python train.py --image_size=16 --layers=6 --mlp_ratio=4 --learning_rate=0.03
Rows from block 3 of a small autoregressive pixel model, named by matrix and row number. Rows with one number belong to one neuron. Each number is 500 + 50 x the weight over its row's rms, rounded and kept within 0 to 999. All counts start at 0. Numbers have three digits each.
Before each neuron's rows are labels from the 100 images, of 14976, where the neuron reaches its highest value: "top examples" is what is common among them. Only what is clearly more common there than usual is listed. The data: simulated grey scan slices of phantoms with and without marks.
# fc1: MLP up (model.blocks.3.mlp.fc1.weight, 1024x256), inputs 86-128
# fc2: MLP down (model.blocks.3.mlp.fc2.weight, 256x1024, transposed), outputs 86-128

top examples: chest
fc1.667:441482509509494455543544555501510468455491465429562479478523547482508504534479545511547586466473529489433458504474431522574494540
fc2.667:487544585548469455433512467426553593545504578366499493439471414520518434465553529440531513459518566472498467495494535401515517537

top examples: limb
fc1.739:413549511499480534454531492462520526536521550472446608576434534598498529515578596486473510524479479462552449455477553524451502472
fc2.739:525554534461519489584531548540408467484629526522572466558604464497515518547496514457507506596559518480493408486473435441522481470

top examples: chest
fc1.353:501462491472515368554521434539575518462499505457542603471485470416510471517497475392371484504450483468414475495514586588491547503
fc2.353:529504491488571529580525547501548465520497481541391502548478439472480480623500473515349553443471475549525386512487473542481521480

top examples: head
fc1.326:471523503478520475494509459519573570526505558484476547421517530540492478581460540532615498515555551457429469405478460547463588499
fc2.326:513527476507511528528487514548509480560476457552513483503507560581441477508483515463471535456474497470372463452512498469591463529

top examples: limb
fc1.325:526543530461486545531539547527599441489516550526472510415608469554508567462494581448523467531516507496472519568543338514411499489
fc2.325:526407475541458432428507444561436468531549535568510544531468512473492502595524539484616537539522441523526507491510536397585548529

top examples: low contrast; head
fc1.413:513415493435454467553407413547381559457489500542442454497555534492478470445459473473523381519476539498557382532445517524500437604
fc2.413:388535433550472548478412417451425510442502523466566519526522493547590502423469515515503462537445488459416568488561487458490587470

top examples: limb
fc1.457:464621624562565556513575562531487570489483556527436452549574500480546492432467468483541509584487480410513455486400458551541563635
fc2.457:512572426538530556428500431467551486514511454493481548553489449512476465455482458462441479521522400605474519535450470537462496499

top examples: belly
fc1.601:514505587489416465504470535477475547443584468568472423480518452559496406484504504479572499477578424540495459545462438506578417407
fc2.601:506515444524560452471562472590505552489465522495512535528479515486483442530544486560498528566430523442561550470505509519459575503

top examples: limb
fc1.113:483522497572496533447518539383487484506474488496444394521537450581504562502529490430502440517479434471416501591470435563452558550
fc2.113:523455531522484472463453487464570448445544488543485533536493505492493518494475467435433536455460450583440550426436633461596498479

top examples: low contrast
fc1.77:490546520467430508450508461491487492565560524531539453532643508526458561477493559590532474583479481459464476523429407473521495640
fc2.77:501413502465400453462606556535495479492460528472538522422472402439468532539449545555577549537435418553535545490472541494491550457

top examples: limb
fc1.292:578480548467570502529467562536425447518480493560494521568523371545547563491555504436410565493553550513524418544481469572518442520
fc2.292:464549575490528520432484477508435554574528521585558687553397512583440509566435449511526606429489493470447477500432481408475537476

top examples: chest
fc1.78:492460471534515579461520450501453489519518538601426536574584448410534467470562479455548555504520465556436495526533467558527509589
fc2.78:485554458464498548474497447518484509539503502527528478532474465483497567460587508469379566601555475444422465537510516556500537542

top examples: chest
fc1.117:484513576497436452448487455483524454514583542527532460571552459494543516451450404500434475555510468479368449528471503533433581545
fc2.117:540578562571492493519448580477476514458507500499431437446541442435475488499455395520480515520580402516559515532574446598375505486

top examples: low contrast; belly
fc1.119:552565497476469530470491567501618468526478511436523483555545532467492422552460574402479485450508621427493522513465488590426520493
fc2.119:457519550442494558541509514516476650431391465536459474557471492538596456535410549661528563478472573526437459508491597464467440475

top examples: streaks
fc1.194:473523571457530510477482431494555554585492457393507506530505589558485421485457467444473504594407507526584513446440419476504367468
fc2.194:532498460526514543410394534478509529462558512552524507444458494540545450516542508499455423589552459552435493514501545556394573528

top examples: chest
fc1.369:484456511466515527628457533473481557480443504536544434498514468417521405438522441452487529643453492473508584479494465504500464518
fc2.369:512605551494572524488466567488426521560544525547563517468569509504556396455427525478467506573517594541444406483481526458514502474

top examples: head
fc1.386:579437477513406478551450548584479504528518412519486540523403598451453521469468495523521505487503438573414469546431506501518474524
fc2.386:472466460492439539484526495467440512479540560505446473572528512490512532445475541409484486446577552512510470459434530515491526579

top examples: head
fc1.530:438519452443422529524480612486531475546485428561514492330519473533559572522456530473435448547429578496546484417564572456465493503
fc2.530:537594515538568539445547565510460577480485441490474529512564500528425511466557473505510469420490390515471612560550456472549477542

top examples: low contrast; head
fc1.618:586516426492547458559353558460471414379465476511563502514529522504509547444502636500449498487515463508443447465585579526512609550
fc2.618:556484520523515452517452494479496558514533470499557479406556442545461456492508437549417584432441595581441457492461535508441589536

top examples: belly
fc1.436:480544567423505512402493546555523522478388478470554499559475504475642498495517413589393472448436486500516416459479507491484493462
fc2.436:471539507444455484520549475421439437447498564506574499560502500455494530518449467477439587527453471579595423477554487569447533466

top examples: chest
fc1.391:558463468520526467545501525508572526505466505531460491469462516482575491497590438424423575526461535396611458570443442419492505431
fc2.391:557482514476470542476599620498571526518390523524491481523511519536556550525514583511467427433592504553423534489530478441475447445

top examples: belly
fc1.96:487507491646480480513507474504485492551639505536406445592521517477510380531517459521517513486571544511544505490425490476468430481
fc2.96:487518515506462513432519656499590384502456521479501476457535532452533518532497489476529461562515563444449643541508539502531437515

top examples: low contrast; head
fc1.159:495469473443418509553436500521518475498456467528472398488539529404465468527486487481553440555464569446549400553463482504432536594
fc2.159:463496445465489461486482493496439518467486605407530516441478500513620508461480544589470483557509466534395474411533510520419436477

top examples: limb
fc1.244:525480494415558471539555492554483570522464518485435539542477406522439590491500490487464517392518466542417508454482554494521503583
fc2.244:515402484486436464448530566434469507502517459503523492611507550526558524415574512538457566450535555421441472499504604512627515493

top examples: head; low contrast
fc1.545:515513411492408506464457571550458503521447535442441467505567521467449541402527455476485471474527445486444491487532553397483545452
fc2.545:479415517529635573600549463408512530562468504445523511580429471437514530465420494525483531484541523523539559495509505445486470503

top examples: low contrast; limb
fc1.23:454517572489444432432519436589576544543548557508551486443558608470479536517460410316565521476480504512502483491432477512525464495
fc2.23:455544485432495561558475573513433582491454553559527384559500560482545440472506461458474460562550637474583450503447381536473484507

top examples: belly
fc1.233:434534511418464459486453489467507526480611498432452467503566536513514483533518514532524542505479497488487508474505565507469591484
fc2.233:532537500489442497426557564488466467488533503503489593490568416487495520508533480570407519450467475497465549378512528557486474491

top examples: limb
fc1.355:535520462459469487451488520500517487502492523495527491456552534509558464471538488530498430544598468606588581497489437537442516549
fc2.355:513484387447497403543528496594491533471539418493457499437459496464430530543464531644548558542488468470549564487506451533491465485

top examples: chest
fc1.274:444477425502532484501562467574483498539469521484490498483493424502504546561467563444526491453496596500538484377475487543482474421
fc2.274:606510459466534471431557603511463563517533504514502439556518415480470510498485459431562491509596403526487505542431586468556564542

top examples: limb
fc1.54:488522554394471401549525479524528488520437455526464529507401518480464562426373411564469493463596478521428528418539474489546470529
fc2.54:476582560374516520441501444414560463488471465548504510505534539498395567404553490540442435451542499473490544410506488500493590617

top examples: head
fc1.445:476502445479532505479559460488472494482542509528542500496466484512526452475532587459436430491439511431483527448518562565501627473
fc2.445:522472455493494622513469506445495489495434555523523546480507491549457463561501558557523527467555478460517563557441423471503547460

top examples: low contrast
fc1.661:497556528519547453491421485453427517533560494457498472579553454596523462464574503532566389495439463496550526481455455550518472526
fc2.661:452498550499510467527484493477411499480454498411444525531494497489517504568565497545498450513487454536505578434530521545467564447

top examples: limb
fc1.189:480521410536548534496505495425459564551465584557471563586591393615493528556527499593571489477521553510511531532458487580482440532
fc2.189:486506471492446445457496483453450468471543538496460440482589476619571475535491480535498631492537482490453470440534522445561510448

top examples: chest
fc1.67:510519499402569506496445508566468556507510558573552517622452552509520523559553493547574472508579414529491509464530534561513521459
fc2.67:510509530533476536482461472543499470568463507556452490552441434442504570568504519454558489507466552501466538442536505515498446591

top examples: belly
fc1.682:577560442565548516587521452542531556440496487474460504448484446493520495439522501532516483513457499572551482587461466568464557508
fc2.682:503528460487413471589479437577481540589546522531469505467497451552501585539388524489470534449554479614547577490520430546514422439

top examples: head
fc1.642:517459598462478519554493455555379567396530489468494465365462534475434485530507559514545446544459418462467442530491502642522466513
fc2.642:524532389465453501515483564483514454460573525503561510447521366482463504553577509523521524477521489503531523531501478561492514365

top examples: head
fc1.153:488569521542486528463558388522519565468521505475527529580480503462524497454409538499457552566478463499419508456512528413474509478
fc2.153:532473488480510467534588603565489479427458542475504435547469504399529488451478557572509472489431430470495466480471560566468511458

top examples: chest
fc1.115:417492453501564585445466524514501506491529439475407517518465446374494572488382432546453474425498491394502537625444527462520525521
fc2.115:411413511453502503532406613478403535452519517564455474589476484603462535426473491499496497484480467450442614491480379581560419476

top examples: chest
fc1.501:515498517461471417567529463519424478504477524433559488513456477525480471489502568504430476501526534487522492497437447431522474514
fc2.501:532539466418515578582525583519526496393621488476521518512512429496529473539468477520547542490574421410362588504467518557444536501

top examples: head
fc1.397:528592436441483463495385550486489454462495400614506476480459508539516530491505581601478476391473429478475417557478439488590553577
fc2.397:464384553539336497512441485437538511474536484546508502561489336501496474507504510497463405452454528468434548565462485467493514554

top examples: chest
fc1.342:537506541471392551548479531548418442474548451524500562457504454480478504582537489428430603441509483486578532613469493493449406517
fc2.342:565498503553521488507534451561492474387466530508584422591534572519520620414521582544490481516501525537369518493529522428510528571

top examples: chest
fc1.298:546473452542536579470452543602527539399612537406507442459559507475442550479405502532520556581504542568523428461545481513452518500
fc2.298:526424550496413517575478388502460466443477441554477477466462539458528444472506420431388536567494535473557518471439479474374525436

top examples: limb
fc1.736:507503556524522416469455495458540490511557525584376572482528464513458606546466458553425487487471462567515566482477493504526394572
fc2.736:434448449483480504558441426483489552362563504488454438542550601580489466488478530514451507485459502475479482443544495488575520472

top examples: low contrast
fc1.136:485473514481489433493492440506383479442464504442458449566603511551469543436467486522497458511443538431574466480500555565545495483
fc2.136:553508386518506465448481407458383484459477538452506620562447489578668500593395464501485466491508488559485518497537496523567501414

top examples: limb; low contrast
fc1.372:595486437509426568636503530560500487554517452479470534477423477397592530510459548548461508551496487533374554547522494438542436519
fc2.372:579559472470489554487493547464446511475611561502528511524507487530526543456464510382409482472527493511476446412428538476589479550

top examples: limb
fc1.103:525489489431568491513494485603519472467543515524396439520516562438553494479441396513451546506514420478441498565424548586633575548
fc2.103:500509487490496491456438433535436584407591494493521497491540473546437525468400443500503460435552406532467538439493473476575512441

top examples: head
fc1.448:444529486499528493345475433552476505502517465511501528463478620518583521501480546530519498501450458539501559414424457562535500542
fc2.448:529461546405515456548370437509521476411504438484575471551511513535514496527432498480561552522506460428465483494514517524450558571

top examples: chest
fc1.176:429434541531486535631534515388510493468555499518571544558529489478560498477516480507483422482496509479513624511451517560502452431
fc2.176:400490583536521475502360563509489556475546531541428558460446518510428573487431444587481590518515527596476495474542462455454507468

top examples: head
fc1.302:464464458542537442512506468489544405458429572547536524488470505463408531516522420481511422539504496492571491510474479596555352514
fc2.302:480470580524532522520566505473467460557561512503493607497463431587539513491474525572540475490495538436525441478602477465478561482

top examples: belly
fc1.371:508515514468427524500523544490494531579495510481460523531475393540416552492478511497489467427446397457554457594526485460578597442
fc2.371:531516550557604454507468443499487484537460454521486483574560528499454539546480547470536509364531480474470448528472462541490480521

top examples: head
fc1.390:533513463509506494382583496566506543483489552460522453539398481591470520411444579451506518564491576599462517528488476495475477481
fc2.390:465476533410448473478548580373406473465458545521520491479476459497646487517494573491448416502491485502453479463579511570549472569

top examples: chest
fc1.612:406522463523513481523667531423513526519509547488588593520540525518433444560541486533455571505550501564583495585448522494477488442
fc2.612:454524560554518506525420439471501474487590541468450521525541474454471463518506474404495491564487480431468580510503520546433564570

top examples: head
fc1.578:613567500543516580454453489509528486534419584444479487494507566472486469547444587565454511542456489531455536528504469449421586432
fc2.578:512519460448537510527478567526683443410473543569545556553474524512392528477448508530550395547477532484535525539436446428463565475

top examples: chest
fc1.514:498528427569437516444586522561546613464534461555443511498498465499495571462512485516540508513617481559483503489474449401507505531
fc2.514:464499407478385526443432477537535462528566497533466490581474530487559547529518513558488513408503584415553471549490409585474462465

top examples: limb
fc1.668:540484520510584537561462508482397500503526447509547485467578498400502532506527430472516567551595547583509483495575590520461477541
fc2.668:501561515502493517493489457533442528513533544579604456427459456590491467456516476464523537414438485426523532511470504501549553458

top examples: belly; streaks
fc1.319:529509464510483464433461534440444414477541591417476543558481521424489492447533469457467456470527488411500564417561461531490491502
fc2.319:509511505527531446536460507473470461516474490468510494536504444463461543559506506438401495426477482499497524498451431537576518544

top examples: limb
fc1.19:557529459584447534512544455478468527566514409461466530540544543529494522585446504560512539554510465506508452441569501427554502564
fc2.19:412585485592499467535446552377421578496516528472595471600512538477449494498433534444559570561598464499518392505522533481551425477

top examples: belly
fc1.331:532549448548565482544541508401490497401436547493486538408473545469525460453498619491483551435493538547507459524482473473487503496
fc2.331:510444483456523505430446450489524512417495520512490478485496479471530473444591485424441457441470503430506512507496492495527618506

top examples: belly
fc1.315:565616510458474558515578488446550592411502473636442468470443543464455531570447445488525550403510534492515539393477512529545424507
fc2.315:501544492477538485466475566529577440581569513488507472493565478436456468413470473506505491452528523457519560572474502521505514564

top examples: head
fc1.623:544426555486453479622537419508510561496494468434450478543478531499546498528443562420481448457438454487471535432461467538378543487
fc2.623:470480472449554539545549428493347450466533467423514575462461488428538499498577485422513519492618487484522504514491535473583480455

top examples: limb
fc1.426:551515525534566489484496603507478486506548544607425475402532547463509510462585521587511467542570504465496452515497432526472414507
fc2.426:454484515590532568513458493448448558539478496474510472501457402489432547532586517544546573433498488459505558440430464547530588510

top examples: chest
fc1.566:588485607457501540534481510430554387578480596467447459536470509409479445588578532501554540491558549542486413523493604574481500555
fc2.566:409485532578457505501545438474462530488525563482446504590562482511493483485517537539525542435579485493497553479508422482543575507

top examples: chest
fc1.595:556494461497526588596511446520567574613450502465501563571469483500599419449495514512530387486514463472490571430528545501453521545
fc2.595:566530565569477495447560526603452493386528652468505566433444522479507519440539488486480550518479570425527437478475516539463491509

top examples: chest
fc1.528:482478507486461449524562412433529433510442459579512490511502517424486447547638581584478450504440461481550503507588581473434481559
fc2.528:540524540460504459463478537488488522439492524481566494489494542439458410461531386479561576476548574544553557483495491424620460507

top examples: low contrast
fc1.271:621527548444492570499456533387485550431377498610472503522499451499544448492549569423555417409506421509541400535481499488441558540
fc2.271:510499470427488536480428481374428474514415460511566482462537494536562515491458559481491502506553503513519397474507520427470577586

top examples: chest
fc1.422:442501527489395538558520524473509561552477492466531416405456528469546426435501472571475469454433518485546548497500522427409541531
fc2.422:506549519439435466517455430410410526530526504575630514516436572515431497452508480611557505637506514503546503567491596412468436520

top examples: low contrast; belly
fc1.477:519453472448477494485495417487459517385434505464443501538478443490411559542424500435502553486439566437512453599525456565582481430
fc2.477:590414472518465513535469546545463564471474569458512509473442516527518454535458424492515484437527462465491551470539512466546475514

top examples: streaks
fc1.435:411541502446460530524540391469577606594528609438536564452521575481472462572483461543419490525559461517537455463493445494463438446
fc2.435:453464541503479496481497398460466499438391547563492545518511534537437526435538554470533446471469497489525427580460416492457475451

top examples: streaks
fc1.604:495517424505582526496588463588562570521471479600470469418561454560488529490459579526502605572544456560514455524514514435518521423
fc2.604:479520540482512494466553528592514472573534395486493499522577517407501466326508533523516530538481480434525522552495486530476560464

top examples: low contrast; belly
fc1.335:567436527550447547502541515503430513465472544512506476461493533485481526493513547516499426575457480530549497523472584448536518481
fc2.335:568500435424602490591462475484546488502474381474431430603486509579467390450562526455500527463505553498427560540531546606535539497

top examples: belly
fc1.380:462477576466499569442532365507513463462529498450477555509475526482492521462536498420626472553556420578532504420479526503498492405
fc2.380:521380456446437541535492623568532541466463574559442538456497500551526545561456462452536444458494471550520478512472538565620589420

top examples: belly
fc1.691:497523540434521392515461494478414439532523497500462464479410509470526543545459537485467538419530408484489565437509578503507509523
fc2.691:490521383589521530533523492504586402503445486444477571603545409526454507601413571603561474519568545507508510615532487505429481503

top examples: limb
fc1.564:523469503498469393473451433535569519536509514476495496432488540552496508471584554526329492462527565537446545467499485391422526450
fc2.564:556451565429488524489466461492476575462558537461535456551462652456469523580445537492488584499548489540500463512531443527468566545

top examples: head
fc1.277:509556541447406531463488561433522428501433457565381527466497516400538481467496484471467534402550565505604537435516530527518476551
fc2.277:419480510548473508492528490495503400528507396461507493529471429504566457494536498540442543472507471559387472433413427537529541452

top examples: low contrast
fc1.287:492490482453390447595479440466493526482567541522411478437574516496427467403430480531495406520485567453515394490487492531576459598
fc2.287:400483498533421511530436518552374547489557546495544482508454492492457529424507481565584354521466533422454521567483474501534594448

top examples: chest
fc1.641:503530502541492541498543453482506542512578530485503451510436519516460480515406469502491477526570551511531488517548472558469504519
fc2.641:512504435424554494472597474576627508518522537450486437512453450482419496500457511569472604530547465431483520444507501504472500486

top examples: chest
fc1.432:492432512471467413539510410498499514490528461555432401403484483470489396436474507528480470515536512541506531468427484464474424511
fc2.432:513472399529511469537529563522569513526463485458493483522487525455476414612553470556593520486529458530477560477559464530473485437

top examples: chest
fc1.68:518542535516443518579520523505364564443505595496522446483462519470522422573492465474580557609457558496539514552511522450464506514
fc2.68:531583593459479502531459421566494509464506457426541525570461498479490532422545593515591484442429513457527470527522437505522491479

top examples: low contrast; head
fc1.620:524500408502443548530514433429499606528471472492490516473532568536501424514458489578533471541549502470603402573493574472512459572
fc2.620:393523419485532405493408406466380540552544500541534522536425452532583582439465456527508505552437458498441505457481479393470541459

top examples: head
fc1.276:502464583604456545467551476462569541525476432509554527597589441538483508491537532549523418436568486510450471577506528599508475547
fc2.276:496496468428578482524497418533450566533457456582486633524484444516352500547541464482446469500495504486523523432467532506513551583

top examples: chest
fc1.234:572545597439519445543502453567503449499517515506504534538411429523457535518422496460552530448490547502558462553355508437473525554
fc2.234:505413494560542479513473517487428503519558500508427493506524487491479458555472494613467468450502396528388456455453500540434513519

top examples: head
fc1.116:535490524488440529455486530576588494424495549446488466475509462534461428515601477540590502530437545576448515546476492492457498547
fc2.116:505505435524513564543505489503468480502499459533537437438409470385552523534490477449587420449491522539484529499450442499539433536

top examples: low contrast; chest
fc1.363:522510496499441482413563499553429465483529588581511398525421464525586552533511614498519469533568497522556584607577562478589540577
fc2.363:592448511476491510555494461433480498534523441487387482589488512520560397503536515496570514438471578511351593458541505568448525498

top examples: chest
fc1.767:492515502465502571520489512524534475480614450447434514633466536509480511548418439525550524349451576573486432553539499567513545514
fc2.767:407566522528613494559477567481529366522535532484500591482525575440500434455488587503434517504450558478477483476502527571441440465

top examples: limb
fc1.217:544390491470531564474456584474492568499391512571523579550444406562530502531559530518484544461494514538495489483536560543568489569
fc2.217:518495524425385509475487509497461505504536577472513585474568460503480442545544602536439561553482532483468545384454485374577536521

top examples: limb
fc1.200:496385531502560505439499552477492510467482560589595539463444443500547481519443538498482556539511455492459476437505551445438474386
fc2.200:485472619574486523426501452472513548476464519439415475528518499544477495484554573496536543540543559527369531573444586426535563517

top examples: head
fc1.506:492449529487462491473524557508501463452562513515583606534536519542498533450441467535445505499478476504465437508536574547547567519
fc2.506:525500553473525489477515497409453398430469428545502575512493580486460455425524440447572503519541520411510380463527590423482447496

top examples: limb
fc1.659:462536479618537388428575537565499487516468488491516491591514555528490444473521491581558453508475491534455448433508509589506544588
fc2.659:587501407523512522471500557498535507464582475470533529418556411481432502547522534538357518528479549631522511438458472382515529558

top examples: streaks
fc1.361:553465517377495502445459459470524560549528412537517402466607537449544469492492483464576549578408431538426479556451550556490510492
fc2.361:484356500587524517530537547503537543459509591550524474461519392573506452583562442567503449488434481496510507551598385570452552557

top examples: head
fc1.157:516524609442508494495444458376552437459493392473514505505412455561410541366571533513513479601472454496361588529399472548519541433
fc2.157:520508448538461529474450545639516550461520481550522418494494557558394496472528540552572568571494492531502411556524594496647459516

top examples: chest
fc1.182:491487545484512487516454510478540486384476570411520467545497468549462465435533519505458510446430418575471470505566517444375508613
fc2.182:524512526456470525554506559490463527663462435575460505530517556597536516551426515466591494529402560539435479512551537433550454521

top examples: limb
fc1.242:498436511524456546509528476534523529525498488483531493431519483585537482505434533492558477461521496528530550476465443576494431451
fc2.242:519480491459467548408427524554524551486561489582452519582492514582417544519535538462445521442475465460507464534480520494449475433

top examples: low contrast
fc1.223:546512420393490503535572534524509585566484606537473509424477440562465445524569451437492421418416503504520470480458485555496506431
fc2.223:566516464470482429606457330525478539486479494428469577487521480528475491528482579568510473448528484527511419499498409400554554475

top examples: limb
fc1.237:541487474468450413557618527493474507512586447554594501468465582504538521393479546529385467509524504580556521437560511540558553477
fc2.237:409564589580482525427451522523486416475457492529537542522504565509460474523503470499511536466583444478507441470521578479430449557

top examples: chest
fc1.290:525478492534516447427508499435503570524486476401517495528501413515509570433481548617495513535540570497484583511564560491459582402
fc2.290:512499485451478472470526502548488420528457523534494475479494531548503455528432480446485424514536538464531510454466594540436597594

top examples: low contrast; streaks
fc1.631:440450494422424497499487434470406572458546591566472457437458551497480575532545504582475582523534444525488415415517420486506541507
fc2.631:437518452501437421550546499607545530577486614500542448550500463543469547437465570533503457525503570617536388485454420492523501446

top examples: belly
fc1.130:502483497485543376455367430532543499519483463588550570571463452442479433607498440556517517504455597500453456430523410371464453558
fc2.130:421502502558503486538402453471496525604512458471452570527482474497485521441365550528417452428422512478439523531527476462490476574

top examples: head
fc1.467:586432498501486511402456438467434549477463468577452496494610394489420492575480472524540482509563504480455471564415554476561517578
fc2.467:446461511546461591408493507474443521532426561422591433482482568489535431464560425480505468427503501435491503473515475437476497538

top examples: streaks; noisy
fc1.402:556379467564500445575505478391506484481521555536606559484450498508442520548560485505496539516549528437582438484484529510512522545
fc2.402:575383550438576536565433564524468438483574564440516447483552510468528471442565483580562415484476508510406467471565460506493554572